{"num_classes": 4, "loss": "cross_entropy", "adamw_lr_other_params": 0.0013, "batch_size": 48, "lr_schedule": "step", "warmup_steps": 100}
Rows from block 3, named by matrix and row number. Each number is 500 + 40 x the weight over its row's rms, rounded and kept within 0 to 999. All counts start at 0. Numbers have three digits each. After the name is the row's rms in percent of the matrix's.
# weight_hh_l0: GRU recurrent weights (gates r, z, n stacked) (model.rnn.0.rnn.weight_hh_l0, 768x256), inputs 0-255
weight_hh_l0.636 089:488551510580474440530499491427573507489461524499497447556494463549449463489467428481559486539461515464465555456504512508571523552473497544518504443514595479554475465475524434507455570479521509475458460438530465491483511503500529569498450546506481475527452494555465425488490528552507477520510489513405426523444432523500610448472449506512543486470490585587523517507494512504449498467454447498530460518432524433452518465535514515453517503513540498493477434496471587520453451479441430383522512492469462529572450529517568535484479530503503497443507538452541480551535546482437482471464436514540413472471456479521475441496489423482466546465445470483489536477533557477543573510464514569503486476560469533506535465503506485493519444499490460535483513541423499460556487457464471
weight_hh_l0.637 076:485436507520502606513509490554486550561506610500528515453428520478458498432502543543543550520473438536445492473476478549451535477487532537515449493515561531557487412530429505479524508467506521487482508506544487513538560422536576501461539490472482471469464581452443492487515479523526493523535522462494423543447410503450502478565525569508568476475515524500531460490514560488426422557470471484560406444534541520496485532481458477488448556454456528503408533447509422485358561554553524421508455450519488557516596509456501511543476474503487523536505537562536556478455436501523473510487485477539492531522483486530527453539473455464481481491461485511535533510533523489490490510499503531496487520479447411518467484485468490436493540548458476540539496487521473477552564465532511
weight_hh_l0.638 090:496444441550482500575466544501480487494428497547482518498549487545482542560581500442480572484516538509483472448508590498482434533532527405503515500494489458507506490448402458472472582488485494511503472575529519552454466489465523447447477464490544479523496519486491459444511504448470435445519497471506533540549541454531503492540562452489457525522528494458519564571536538501409455451420494498486451464474474456517510526471523494518447522531448507493544485481466591421528471445563507458446485521543536435495509562409484490444497419538577504517501522466488510489524441541488494561443501415442423426504429475463466433496498495537496462537475433527455461465550521497472443560410559524503487489520483529480480547515552530415514494498489479486483488519492465434523526475453548
weight_hh_l0.639 084:474476578514517473445511530484516511530529491469476478510482508488509499555507499471464477492630539506482546417512434479479564465529478474492457493509512481498501495564485503520427521489495444525522517449489518491494523398514561502487531549492428527530499500513483485452543501482524469534496488500516529532499484505541533581475588452551465538499499501464451516481466547502538462518373470551539437461467485512447501531421501504526504496498459403459532498456508457441479473449483434493514532426500536551489540539415453549505508573485525500426506559512482556560493450552487469484436506570531479483390488445498505490493454550558544556499505560461444501510503475625515492423457547549504505533501523557532453550466550529523512530456417488594545468438481570469457518476550513
weight_hh_l0.640 101:507421472502477550485569557509523563533494553493508616485528465485527506494433481521544547488436429457552489522505484501456525472519493504498532468510512504460550520422443524491506505555414527478506517481490492445539498539510430468494533460481541574525474508481443451504518444524473471542549525569540528544523476495423426516475419415509516507527505562548432556518534502448510444401542421477556526496428495496466488469478533579460492451482452510473467520482579464507552548516504499464519459440621522425477474425519556497495443493506458542471495539526463456474515467477503525527600449505541464469469550466466459507481485509530437450512573518532430503566430509487511493545462574469476493445482477507539448469477524459483478494515566552531552482503545480495534475519542526
weight_hh_l0.641 092:501608427465503499515501435586506548471476464510572562562588490480455486507522503518547489550497590587595509433468475512533490498478437515579530537442502551441549543553455498519574568510511496536504537461522506543522528480499533474525506540490539471480550504540501500514488517429499538530479398486479489435434411531546499501467457488521543527527446503519520489493476515487470499494512507429593490541472563583443506507500556472511528514497471476505488465414462432484512504527507456468455551418486430461541526522474569542493512487531512475446573482493592514521532495444516456486484505479512559552448523540470510441483462545510590528528485561528504461435429471555485530478480552485493514465506548473468443474489572444475531494544523455538530469510481453474515491452533482
weight_hh_l0.642 086:422510513504440480579518430500457448497479487567553505502495448550585547570474503491543490523577566486507521439510455489504516523513522470478523527513488523533474566548508486489571590481538476534508496461493475492474487503452529539521537487523469531516548502504513532475548551485521543514499479464507431502531482457484421489479516420539484480486509490426536591512560575514530584504430504441439482480523479534535469495537503533666428445473511453454534512497507511478473493493461525515521576533563555443509489466480475580503456536479518573519445455472543452509473441486484545488541467532525492569526459454489376595551523496547491487450501518532503539534453515486524549489524423521483501519495537562504470546458506505518478461544522450495437461460569470519522475427480553
weight_hh_l0.643 084:446506442539559433517501509495423537504477498520463508543555526523515491537530518447426528492442457482492586491469480547567500520474432476526515490402483442532502412503591501502474471482479485424433490458473535515534505499485440489572521517434530491489501497422387409498448486454517492488560506443533489468518422534583550568476494476506465536510509526456487490501535456462534515520507505527498440455537455604473503506494526532510452536496532507536473518495560499496478525572500562467520486439518468530521484508440373461445471538490502442496444416468426614464469512491483524484510587487531450501469514476526522524509474503553442477463479500480492426474563501492505461452506584494481498514464505451453465522448476559506510519562516496482487467557502486573485443505482540
weight_hh_l0.644 092:543573484606511499443490526488501490478479531543493553509477468486442502533484549493449570453565545489554442502543487514552570475530508456502495425508554493500488475539495523463464522464500533435520545518489517481467442513505465540573406493570516495578418551503510466462557466511525537540509479511453497484572510542527481498426525520489531508491564441517530402473551524535448505459508470500501532457459464458479491495539520594437528559574571501507491578591471447551462493554496535549482444537483500544482516523436443490501446435500567444410439529499466558481463522507502540463485503560468476449496560515477464462516498465479573478573488469516489543462476504552572482431523443480544490456514532454468457501466485376459507464473479487546438486496522493496484485477482485
weight_hh_l0.645 092:503573502534498524532528560506508492561456439480475513486512444476516516507534487499471499451496559568532533550513465445493528466409481528509499577462449499614498468500498516500521393493505483528480481468492522535513484495556486502505501393533467444501440488476504444472479473512472447480525488516480513572524433487497442546523518421491569491473530550518542463492487505509525491545404448501541562502389566509494419497474520537598526483525520477544463533515472539486475464577426470463497515566566544571459449500455549423472538494482470599473541436541480468504477552488549502489531551512505571492499516494474583516537516495464537428514457453498474543497514501548445528502483567471491556499477517476428559440456555486455534459497454479518462502491412530437551477515524553
weight_hh_l0.646 078:539502452445456509510549526550491486435427477584555506488499506561490537464540503467441508468395527557584498534506534536552505526480502572540528464484484444517564556450511482528550451531536475555490534490493477523423471524520551517516506506483564500552528423454507491465540501512545452487495481464494474446417512529456444521397556578511454477518493525533558402546351504449450484556539500501504490520541422556490463517516485495506513478524511523464463499513486494543459538463471485573545495497532544489495593525557513535536497466462553491579514535531457530570451515518507482450427523487456522416481499499488530453469540525506538528521494490457529499463497561478481449459561512482502549441478525468387485473471540464504538457482460491550472530513491519539583532472491524
weight_hh_l0.647 096:532472532484413568524453464533529444468494492479458515540505517516559478540505509588543516463433424453457492523513491498519480500406508489505444451473512482466568421505466473558438557491501548442499489515494497469545564486455459543467516432500482591514471463511526520499484525504512465517429453525489480436511481502520459521520444443487486450499520488500537504501481539510562477587488519397481460515556495407487487476560551539455514441403534423487468509522487459553482492466563443450446487405512513491486555471492546442500596484459490447519498494510488563501491494455489535457468404395548495536537477512562450451535476446519522481451541493506522494458496490507493513606505489516526526477492485512544476491489481470392480469499426541457438518491552560537424499504518490
weight_hh_l0.648 084:493439501501521498506453498420431552551487471504457526505541514511487466555519527470561516508460507444557534578536515452466535535435497500487480500518466431452485493423480511484512492619518492532509564514501463452526535529503447543578430523511583540442485512519540524539491543527535516477511485516498562409567489560515519464567511592514520430464529483514462588521427537477467519551544487464478495484524504503465538464531517549542498532496508547520474488494472543490556456550589459465473480525519479557468464507480484444510503580453513449498501552461454470539478486479450453452426536496481537563475477468488461550506445491535440448521476427482582534522521477505539594533531482467500504508560474444538537573492530495545453460407494469455555569543495559473491522467415549
weight_hh_l0.649 091:569523527484502512476508486475496534514488502474453444525531543485530537469509494497516481462536528441476536555419439517498448482471513492561396594418472590453536465492501470465409531460430534508555591514596461470512581570503444525560490484498502575495523462539522457435538581478508505451502498501490460530512440486552447473444577568545556537506535513477468496436511569470456515438541468539466472496510465479486442446535432534534512425488539566508473497486475507461516543413436448447526566523579518477567490508446510477523518533467532508519469448485481525500508534430388517552470532541503467535537449503478529460510465548516556525519477505502471584506542455543570491465468486451509513536502552509521529484488529523478527530431464509499541511474460529492535521499496482
weight_hh_l0.650 085:479534517529405506523525531457470518512436461510495519539509467517494551497550519447544544539497453485517442463528469527448517478479519474539513406488597486521503490444523519556511483513540506513416556467476534502441526441421504515486493455463538574522583517549500551513563512533493558528490524500430506503557494521543529526524450540489474497494505540438562483522545497518418523535427415514426487546515551498488453444507456506536508462503538501580499496530517573459499540547481513512531494440519501449495515434459516487474494523469543480488563564609567512574554525540505487546448484448476498465473524440453493565536481408488535536468469434470488549479466493556459550487421489461472547512488495467489477568430451424516455455515541530493568460518455479488584418545464506
weight_hh_l0.651 077:503488513498499449499464513470576509558561577432557448494500476472483401506500479413473430507559498497523529528404500489436587503529561530555555509506575461483507510447524472505466513543502517562481506455568449423484500504449509437534509541519526481506502515505566423520451511396493520488563513495576519471441450455437552502540576468467549570541475565511500466503498490496539454543553442536503441517446563549508495544492582499546563456477466460438428478482546536460478505517470536535491486516527521497528567460488533524488484485444519505464451476480492504513459534555483488497452487509456436527552493571543513510491482518484482493475570476448510520563518428571541520473530412498547520458510561456434519535511485536425552467514499488484541502533442524448531508452454516
weight_hh_l0.652 094:475422517509444529476496513464516519521487550463460490497492501502523503522489512484492521591541495469476491522442477483508500417500497485470519507526505508437511495525497463435517511505499503393436435483494515490488482449484513547474511465498515562542456542462526470480538460616472580430560422466515548552501537535542463537552596474488516518490508566531517550486526528512513477453570519498563506454551458455495518519463403527445395447454488480560560455531561469542519456502455516472446534477507458588480466474475516548516501494506455451507462523460524472443583541461464466488529437562509508468419541461562525467447524588510465452525472441564533475548452512529475439528508545515520441406477522446405547463491548500514481492478529463530504444567522487520504426515461509
weight_hh_l0.653 084:498436518523491497557533547498513462507448420473507531468500515480491534577509488454399461428456600516496492517490435485520528570486424434505485503412468523477504516438492538552560382489557501490443467462506453545520462540485504464521556452519460512509484529498554543521572443509507472457490452521449539515506535421502468503465550475535496520472544472569496497528496480502594508526476531529440514470535474473567541538500540481489449463495513446468516479477565528421515439486466454560486575474514556430488499456467470444445525512514481550526528490491531543501540538507576472546466558569472509458537429483473449516504463474496450585513528549523474470529574488494466478493506518502456564411472507441494515527551559496477591544477476459496501510496458520560449563414495500
weight_hh_l0.654 078:488477470507452521544432481516477497513394549508485541451497476437523537469497454503471505526525480472439492486400517527490509396543498492509462569516465548492541460510481549495492475531414519525580558566584477494532498463483427530567523502503451436499445578546512522477424531470519560439557533439466448535494449473491393492422438509481554541458486437521500408524598549497548515521540498534444500470520405483508499517504510545469511515542458494558454518480510564489570531468521505538515491564505494507488556531505540514499473465490471495507469504565520583505506513439474480449457499474515492527486461537470493541505558507573529512490452542528482434451575437536492471444516503527483500513519431531466485475487520499516472524386572520536440489438514445502472493487527455
weight_hh_l0.655 082:533482476552525546484430506472476461515496431502531468527472498449484431347506533487512540516575533507545575554549484505512507532514492520434519597470453458489487550469456438488477501534470493505504473531516495477508489519522425473524469496532490436561483488471518477451470565497531491501467566465471552473472520510475510504527525534448492483458547538491479444525533569502514435529536476527521504490524498522522527537465475442510408510510515487538479451571508494481473507552496449481536488540431454444450528487573433477412507518515588518498530485527479469510532523469431475512602446598522585532474514559472481514555450475485521475499519406468594512493465478512520461427550536580504425520499475503417516573507443464468446530523459467520557461479459497510512487541399476
weight_hh_l0.656 087:424463470548544566496529485578522449555451502488539509525492510436437451538496556555505512527497459463492552514500527532481406542514492490522504471558483406488460542458463443507548526426551507444513512499517497534529420503475481522471545503392532547551476488544566486549507471510520399550496354503525537514490443481482480485468535529455484497531516507514529560511545526498516547521544511504460563485485518513489529487490506487549545425549493460500553510524445523511534466518449533556510457543475488450404413523511484442542506485409493455455477557519418527485463468588521515498477549511557469561566567521559519491541511492487454527503512462539443441514502508540495531465536475534507492460537448536399464507481515483581566468515519454450473493539527500505463444464485467
weight_hh_l0.657 094:476503500478593544528468520451459532453463490483536475467467500475538501516511552542580485443507531506469450456495497549492517614516531475546447456475444532488447500488553553530500448523510558469495474495472435492531513477508516581469484550483427527444475584542465564485450497446511483445492445505477483543504414503501500461535457502490553481469457529492510553438475435474455495481519443440577553499526495504433495540478491503491511477437500518499472523606499493525471517532540594431463526471515564544525467472496508428489513594452426567473494511442504463555533515495513510592496486458521539471587498457583579544489496484546496456514529503545451556473499554523473552530507524446448481455466415514513515506473484461527479490524510504477398500466489582566505487472487593
weight_hh_l0.658 084:509499497496509471549569491496496539541545522516394531475540489536458554511453460514443448521548499500501501500555408496557435511501475494497413568441493423510520530449533455501470417501465512472545551479492551457495469556538517444502481484515475498584573499493528442496421555397497481517451492490469456540498462528436493469559528538474449526496518529517539519450523456497483470555441538484531541528484487532516535472568509534461431552508354511519486496533533488441492500554476564545440604495465532468490470471502445523511528522555503502517506510508476457500551390505530473511540470470461524527475504450433531528442497518490529466547482489510509534512415500412511465549489457478504494550500494497451502492440497437488598433493440447552501514511462469550556488532430484
weight_hh_l0.659 096:460469611533480521471500543496435535479451522541528527504462499489501474506493489469505471524467524448431472597439527518550498444440494463517485461474550552492395543521495513502428458472496497571520448498535442490633492524507455554500493468531434512544506479457515484501519429519526554379500514532503501528510604517452598477463502515462529524533549485490536487498522472520501441446531456528533536466540481571480428489464469566532494573494535458507503496532483538473489496500520467507571452488528532505459503511445510496479466470543508440389511527478448479478519487519564535569515577500462500432484548516500567460508548469466517478447491534579490398496484455535510520522520522487412518539553526490476503515506552472529491553541439501521449518535479383460519467476477477
weight_hh_l0.660 086:478571595537519455475464475441526555418427496513505504494514531438457479481500480529493496512440534508471440459425437533519545462541478509477497508481597419546563569483572466486458485437459542531477510499445495521530575463532503504493504488536484475523538419544571500528447538522501509492552480555513489515425480518493494452494429465458527462481485475416498480529558419475497429427439490460521494498515454491513468523463517436504514583521448550414533434553516570499592512494509467489530540507471495430473586432571527524507421495462571431501476456480525497508528451503516544521595537478476482486508472463570514547551491512540495499506484510503540562505508573504472448503461549491502487472530544483550490562478555573468513524460514516480510450509482525447528494515427514
weight_hh_l0.661 072:547487469489453411535490577505416484459525450437461502522510520509515479479491544493538546492547544521551503465516486546568549438500552522562456475432489503525550550510487509516514497503501442452479551501431469499506510364547514560475435484520501516484523470529501441522496389569482504464522456460487511541466520460431470541543533536515419426528486511469541497516520461490529491462477500498457442588540472432575451468544455472499499536490466521506409506462529434515473478413539544473475483475536513471490496488531525497594470529430503471475539509555558449455463493566472560543494495498460499450468499498431470491482477533472572467471469567515519425596483462505507500521556460462617506530546481546551524463478509449439481494512592474516476499475476466500516515464471528
weight_hh_l0.662 066:533485443537433585422509482522484507438424575509454508409491487566552444452491495458483519575516514528482479514539586458485521400488507533563461415522509512472444487536497546514524452543488414435451471462479456470548471577464482552470503465441560471505542511402505479524461503457564483511420531536588536527520522529507452539502623502499467412504522492535526523539526477523448536452477518526505515516526511483479460522532514476516520487541503502428452418443528507487523453513455482479459536526502504593507504488506452516501500477502472490519456514537502499500504534489502539506512477533520479531533481516497486553516480522437510518445485540499522554552540470486541528487577585481444539407506508540461544481508422460551528470561464460492499574597481471528491550544551512
weight_hh_l0.663 087:524445485445529504518430466528469564437523507519473498492480548536598526517519530505484491510480527555478478539468497540462479560446494485481506460482536542467500516467472488500403514501502507522481518470516505441536498511545469450516520581463473554538534477367458431569504501509479495532464554523514504466458445468449465506454460490409493530486425537520431541507501485506436413497491579490464475490439492495482445463560503568534463427494554528486532462489530519474454511483440506559523466432485604490447499511586557510535537444508488438508499479489588491458432536485579493461500523555438465530483417451432513452519557453580510487536467485466506471545446509543443501468496516582500480543493481562546473557476549573464465493489502524523456491447534442496482493455463454
weight_hh_l0.664 095:532482527519484542509524510522502511556498468613566457554513561537433512570503553499493482520520483542479487497434514575499500542550439463493518541530498488526537486430504510413457457540480481478481471476504537437402559511517485472545531542516452535556598438473500437537499482530518467506451464514471474553507501512502443493520508489488500538436551416490521455460483497550477565509413445430547531483410472517456527531524537460445504577459555474426486485479419553561537538529506526534531509540427510480476491492535495486548466513514441448482525465489528549458529489410521544461517515437446537481484482486534553489519468459418534570502494494541505452531482451524491531503482504502602511453505454566468440452578534499561534475457503562447476426527460549515547470493529500
weight_hh_l0.665 091:435538522551452589521504488494393537410518461522444569485540541491449525545428493541495478459479523490530519557505455516527512427554485492484537469523422531499519400487489506504461485530517522535503565452514465479519574493482463472460554465536554500544506526600543468511498474499475493483453563466469501500463476508474545499470444533431535530493486511457521566466441433518529519518583452511436518520446497493511528531517396475472534529474497464509430530516464382560499495475485560503497494535354484473532483453500575431482519552543516482470498468528467503540485476464488535492494539507511393550466480566440503496494531498513506507469460545562471487487496491524519435479531442489489434489518458473521478501574504545443490556531451525528421509458531422496458467500518448
weight_hh_l0.666 098:527430549476518463489570539535619515498552446501483517562498528450479506482447473508464424507511482473493536510493492481482469540438462451472451562448443536524483535470442538472473506510506469484517541450476503594576529548459475485494459414517488490495461563399527499458586580567505474531467536508473502464503516477494609480493453451539514422560475466482557537511440489569497417469441493515535493480511496502480542464438440502527522529544543472451462484454456446400474523495483557432569503455469593559571509440524424447532520523536493468485523476488496477533441510487531504512499407549480486546482470540512440454461595493507518479509546487451522496423492511502480494543512499487481532571459510530521460505473499500514507461414446443481528511494523492512515492499523454
weight_hh_l0.667 076:531439558533539534542457485506551447541511488457541492470531437508483472514554497534425493538509520481493448531487529509438449504476512604443503504468511553446486540539577542504502511467546453502484481503556488517434495492511516521445591491458532419505488456536505498452505500544547467472541535487497490527490513506637486578551392506482616475542430513500527539491575464442495477529513560551580546531471453525459546461419463568474500506475515531514480500497548479512465607483487561441475509459509533477531569472490505497504487516526508512536484426465464485507481470493499500562516501548498479479496481471491407479471495502499479448504520433469518491486502570447498581551473466529646461476512451466482460446468512509499566482526480518518476538407483556513492456473509540
weight_hh_l0.668 079:477549520538540433546464560535512524497518499495496523541562504439523520550511522475546509482534529549528486554512390475436505485543496546510517427515465478472447588552464486617498568493466440473532617481457465480485491412489513498502534515456486498461490511546547457521517475512481437511465522472521511487494489551542555530444480581422522518512516472480553554526509442477468547505603510565502450465502561463483489576466445470508533442501577510479490462520475434460567505515531570515504551558534552430401527454491415492536447449556495538449475547511509571561479496500502452499484475513452577546466505494510525509522504541579491474502485503489460512505516593577460438508475489473504504527495503550476544498541468488528484467443523468504478516525478507557565472444516448
weight_hh_l0.669 089:430497485466533571527519471502494475458498573529419487512546443483554516448530545557551566549438479529489539532462459563528488472507463532439485536452424480500424524520521461433541513483534462502498500519529492518566480512475520473487506532484475492551480482477493486504459462546499500452393514537475392490524527517483543480465458471456466528452550482510570421531500512549484524555494557521476510506548468552532528538473506499513446513434465495520525457601520530459558451447544494520537478445471472464550464518499559503487513571445496567546513417528566468579466534539521458524483576448481389484482479484504555579431479500567522495495435497527528522459443534522569501510516494518465465545535528493497486473530485513537445434572519408536559526495512455481518514604502527
weight_hh_l0.670 082:509485516544568476456433489442514487471547430462415598474499478560507459502446434521544500521486486450524561427588522484526433436449408508472495530457509442413472474541489482554542560472539515478468480507562478504445501446500493476455502518512547484529482561532523467446534456481483539486466468495472489537504523452531521442527478518478461477507495467468551511486532532495474524418506520468511461472552505444492469438467435507486476543417477502493485543500515484523505513422504545575487549426559511501502573514554522488502494545491403507399441487479536469503492493488592512556521555459517504488490429496474525501464519506526571462585474409491464488534454457471414468503545503450470511474588481467518484503497562491497393478533523468557533487461527447430479463474512488
weight_hh_l0.671 075:489495429453502380522476479489469511566460449497507540573493530416458523534512481471425457482501499489552420591542500549489524520532510448536490482491506457481507436476518463525526513528437479526516462486475385479521528507479466483530421545584437509462438482549518537469531513457520483487494490583466525524477505491521483444473478496477510502420555525490500482536539564432454457527547433535497553481456475465475420520514566494462494546470512527427563479522429567481541524481539370512512566465482549503506522501435493484514429511553501468463446510577477505531518461445478491411507547530475458548530513461471577493474517469535491447455509554496512473483487476538482510510529488487498469476533518516535475520484437456468496446505555476437589522487511507365514465465515489
weight_hh_l0.672 089:434544526511496503499567469497539569484442483510511463519458463489450451464517524517527475482547471467546548467545477502555472521532517513612473559525578490457530475480391610427580520490405478445545476524470439473493523479436561520495523532420448482522498566495452549530516528472484567513527486517480519460500528544554439478489536551538487554563521532474552589537517471432515583503510500494424544426517452479523471483501503510549452508482493357464505597493505503439506469495527523448506484511540473515562488504469527500517488484527465447459465502551475480496501531469420433501486510505526462511488478522474539437502501508573450567507508509517508486516507497501530583466494459534519507506587525522547451579519552431509518449477527540509506515536541477416537507501538523
weight_hh_l0.673 083:531479495518529511436403503483515544606469552504641502584503531496515533477493550442547456505474510500483434493465517449474456486491451516579518506542559426530514512444530524568501509517468503517502502479547557500531521488488500516463499504470440503445498476500437515538486532453543532480454503444509483539491431462493499486552461442510492516513527572450534498476559440559515513510575421547569457513546443486425432530560498452491494537514456466496504502500553470550473442447535481574409549481493521473495492567500498433476517470417533486546522436456459504485487507511555551549629516489464487581510500499522469537540497501463449520498478547550572515522512529532417528473475475529545536514443537554488441406540520492452501537470492476537450493503525572509500527516471489
weight_hh_l0.674 096:493493472542492439573492530535541452553498542402515431510466492449539486472495519437541456502524498421482435472508553497537515568468542542412517485446507488444503507499477559494521537549459497494534498527514501454513402578464523483510512502492527539519531482490445520467463484528518549514488413527537580460471494506480471457443541518494491518464486493470517513463564459479490556532550534485507401529549575532514504541470558490492503402500500511484494477489469470443549465505524463527487359479479547511527484463485490491531475511520446589361479479523474472526522507497437467531541517516476481478537503556598501456549506527520478437462558562461563535532460548515518513511499472476535509479484431435556476509479537533574524426521631471543488474486526489435462514536486498
weight_hh_l0.675 082:524476485462499500587544474505519474498455523457481508501439457507510511468495458497565440521473550502541503470481469535499484498458570581445530499489499561445483523435457453526493463472511428475470449460559501510440436462456491488460453495516456572511511519495494499576505485527514480480536556591460453547464439452538571516565497505543514532481470423529522548443547501430479488451471522500504538496514510492455488490476575472449487514500567446445548468472451544527549535497486607511520530456516503532427443508516465503493566449515469514519390546567518483508553463501543516518506413501541475554447552513470523512491528490537474450506490525471512529559532485523534564518540472486514480564457546490473532458456464471398448539518513460582527545558547572399571439552526457
weight_hh_l0.676 090:467527498525535484532529502491544520485530518444554522520433476521562499544401504491549494506518538487471556552488532510470493462441488529481511547525502558511543533480497556406538501544469511467445530553483526504519502529558521533515461513497486464375493507540473479536545395528428507526489561437498470474508532547490471520434514480555420564512462507447521457532459545450488518511440496401530457511553485578505462512495578530503475509523538549479555490503483504553511490521521479511485554453343546449442460525486499539510470501513452565560520513495491542513464504470534456523456498507498515457506517510542520466485525504519429521516495447474486471544497465415452513531545535504380430431573497439455475514493525530551479458552507495473576563513469504554511460484459391
weight_hh_l0.677 082:458469486484456575524531535439458476540470513551582534499502518548493446482537527538536522535398523545534460492508486499492495568540529572525509485496460496478500471436519498446479509458496516523453534560532536507542460470491494537457467355470571549533506520489484518550574440454518469510485490498541553494489477492412567507475497574450504519533552471452471569507478483518520559531536450479464515452494449529521535500460549471515506570530448493504490471546490473530425483430504496524512494556482387410509426578539553467532469488579507486475435476453495459458470580415480554478496467490388510574506516473591485496522489511486482553487512481474463520497500517494453487451612536554474465473507489518476473445517478543492469487488492420551474494471519495523435542522472528
weight_hh_l0.678 075:440562566521464488482448466549508566431527525494493486459537541480417437396516516443546523506546541487540508529478477426528524502492498371567499489455499486522484525500490501459431519545469507526465548467520490503518573408422474469508531504478534532546514474494457529512479549500464462545455497545472540494505478429551490433472483465564428468511524491527481441527476485577529534503465460545497509514450502516466535451518486456494533595493541547493394546562490556431556473535490494435547485509519501365508542455531502567549527534496522583489451427524465497514513512494492506505483478506428491533482431457516506413482531488539496470398480508511493473541491572417463517508529515521482470506494475507491498500466547521498517490518499542540490441490402516560498500456471560
weight_hh_l0.679 083:504583536494476524478518488443464470537470467506507461491453507413535477558516411495412472475486463491524514508498507477437523465457495495451511484521424499451379424530522477405447534492508579495440520479486496500472533456485489535578493498492581520525489450477458514449473490474455466480512556519546427582471467512474510548451510516532518497485574507464520469511521552448416529543410546520481526475442526492526523437598553549521516582586625517515445573505522519481519547502520458533524479536558546536439479503571483431499468529495507455517542534517515476530456551493455448487502513485513459514485482503531476479540512528476531416469450508557567576498535517539441523531523448569490516481504552511463519536526504568485494472516529472540515480508536487549529423460463513
weight_hh_l0.680 098:596441534469458492466440484469468532569444473473449505564515490536539409466488497607472493452504481528519485473485530455476425481480496548507528479495499485565523519501460502480481429532541511504498463476523545501402512547506595558489504521456526547497493541488504513486534425476503471511521521476494574483523513489463444482513473473502562530463481443500454484472489523503469446628499522480512487511499453474517512568506525493530560425514450479553508469490480504497473455531498511470476430518483544540400384502490447573507531474491483568483517470514487546494470576613452528505497454575449516500508561515505510445495511508486456493445553464443494533549518486493513509493492530504572497591496483542424515456469536594480534586457527466501492504439566598485552453463493548
weight_hh_l0.681 083:539463446480469521465469539483584595589461542466530573497542513509454548405506544522566515484464475438478507483472486623461524514493532460445494474536434429467506474424475520437441486462511542513502488484559552538456548502521611522509467456478509533528523523570527501461511469524490567526507509540476583481492449489456495395495482530494454613558487512479463446447510539496510492517499481458459530467553537448522474533453484520529519598479504526483509494459506491491504505503488501533536505486549418471491464467497557497545468516427477516531518445494539538463527526536500506583512478482488454494496487555478461504450469524427480576516535490522501490478409478546501477450497450491482515490558501503472443444417484408476535512456441552516465545555495535534502452483545426
weight_hh_l0.682 093:446499469519504460502489500466486447524495555508495482452464459479490526554520463478530558387503499589508477479476554360476487486498553531479579494435497514482512507499469469493532531518560496560607431552506472540490553549505482476470533526498547462512495459440462500517482512510614491551535593565492439474503505454494495460506490486463465503559448551494514463530540423472515459549498484551535506502536494500558490451538434425472502441614538481516507507488509532518525458408581529542507522517500514447539530527436518509556471498474512449541535470531489466549554535568498563469552524517504554431476472483487544491442476510504458455482469475510513483486485540570452541459484485511495474511521467497563575560410560559490579434481489478547497507548542552476515522464534461
weight_hh_l0.683 101:509488591441479466557522579541545471541511460507479513516503486543511545467473504557473487472496469416530564553515480450518552481484453506525498585488510503417492491550462458534512523552520535548466506496547538512510464531651550429413482529464500546438441475469564468489519467447472492482526487505527477471500500494513563501527523493504517458528512512507477532480453486485497510520509571523515427503479504491520529503466509447530470514454518540499499484521543518495467453426438495544542513473430461525456540532474335522573556510385551525556443500522541474494473457487447513463495488532483465506438519489512507599552534465553509515503498398479540542557534497502439456465510524477519432476443454541425540517479502433489442525446503428531455560506502472446510494500495461
weight_hh_l0.684 093:483579459464513477513517464518509528458427521446493461463523419446479510468551478487582541500457516450543540459549573539502447534514468517441597467521523470506512496524460468448477490458446495550526517567518520623508560474444521585459485420497483489492550547527482487500549505487468429530481500475513504523506500533522503501525543557443554530498573517500509584486524441440482531457512479509478493512524496505491476478513507470498523569451507527515533521481466511483519476485534578489553524533536533491469515541589548459486476419537563497537515505476512554464536406566562502477555468459510435558510486485490549413579413475486535518438543386489568493531499458505512581564458561507438474483493510505439466514513540455486555528477543493559489429495460495449545506543518476
weight_hh_l0.685 092:508475536530528511509418486491471508448489579506542425504547526502477554486475458452504548573454463505552466452523517448548533452506547491468512472560478494430414470460519495483465528533428458473445484480537492455499465460443521520590495492516518475471531515523509546545517443507524499498526517507537470505459545504424537548423477532448512509533545535463446600502518512529510484486525465505441535469573484503507487489515521514503514455441551522516466521521519506516516509486582555537548537446566497527593551485489478540375586506522503480499532515485456514487517435479411596532495529544535462510426579485534497489503527442499581483553467430569515517565485490435532562471534513516427499469448491540534451424528428563489502495476458447502551499486502481451502527555482592
weight_hh_l0.686 087:485491489568520489558533533521549453455545543486478479559531519461513474553505504499475411481467482500486555597557457519569561501530524465492465517514455522424547508542524527527496499533505491525517475439476439521490467509427471454487427528519423506462526516459508526545449483507476443456538512508496436415506519519535494526472488470527493467471516523497552453430479531445574486453472456561496464513477505511434537573472549507546533420484539529506509515494570498414430472539431487449608577435489561517477525481517468456452436513526591478525571572530424483527535499524476485494536496511549485438564401462482494474536566539492464458410454448494515508471434491509505487489499508509441486595490553515485510498450477490485426502477487481492529569523529428536493532490438505
weight_hh_l0.687 080:546463603496459464541534515470527454448508519505484490512461510536502467534521476524441543423525499529503486586509537480514524488503540451469506476474501567566520482471429530513538495473534482514485469526450555497468529509448522555482520500491530485573494489481462568513495527461499532545459483452539440456504495512578527510566468510499456490516524564470489417559482415613545479504494531589576489573499488494506521450509523511497475434553517458443612486546509526488505542473548532488471562450522462493482508517476498485526451402528562472463472459466491491471558584488549542472508518408502544540477431444524487535521531513563523525474527481557459453448524409457568470493482426453469528390587443501505530498532518494507454466545544458518545512540509527485519526528488590
weight_hh_l0.688 098:516529545529496442501500512481473450511492531558423558504480552473495461533488588460473506558544492507540492474421491540481508505482461475539480511522504504468468449508550475488564533495490519527582508492484509522514472570461493469490463475531494541483515425497483484477483480493437498458579493451548504575474528542579516453486443505495479527447506471476516498443516489528482513527512565453511527516451542483435506509537482441508479510509479601503553505523479491461535493452445443460488418464523491448506375527519497503468528466296507560434518506495393515566534526485537472416420468534507542532509477575557524464438511514514434494473513562512573504473515502514507510444602466478496514530450545564496589503498517509584502475491494527518494515509489513526453454439525528
weight_hh_l0.689 077:475507453529534532466468547494509431551539519444470447550542488528475556502481514493545492454481480486558499440491484546540467523522460472468505515479492422557501483546518512437566508567451414542527474494504496457488505521389535485508531528501569496538477490459524507477426554463491528547483481535535549432517482448479481508540526455516417509563434434494518502451485521462475450558475483517519525441501505539503458405470505545580523468581405504510450541527499390514552490476487532496431559456469513497573472466458490571464478430467386540416536473525511434503514536453508483515498515530498446500546538490550480529468498455505515525484576555527537468477476498538508407423503486484520525514537488471499475476541516484482474488455520475500500554483376496474470459498393487
weight_hh_l0.690 078:479475518490470589521508524514481617487512470542521469487502505461542518514514534469518449459427476432515604515546556552518466538559548527515496527458471501536529477431484546460427519451502534482489516560474479497574553500514503452463456537547503410538484514416619469526450464590581533440489480528555461534499522466526488442407478568485502467512491500472478464504461529526460426481538516455488551512513462494509518477476526562572483536461541468465513524464516462513564464442451499554503387512480443449474518537519500476570483423472535462548450545472483440506495538477510443495467510487546549565481525554535525445513519530521543595501555544473481556493528424494477550504499562522516519433401512499465493457485508507526539510514467557509525465494480467485460522491494508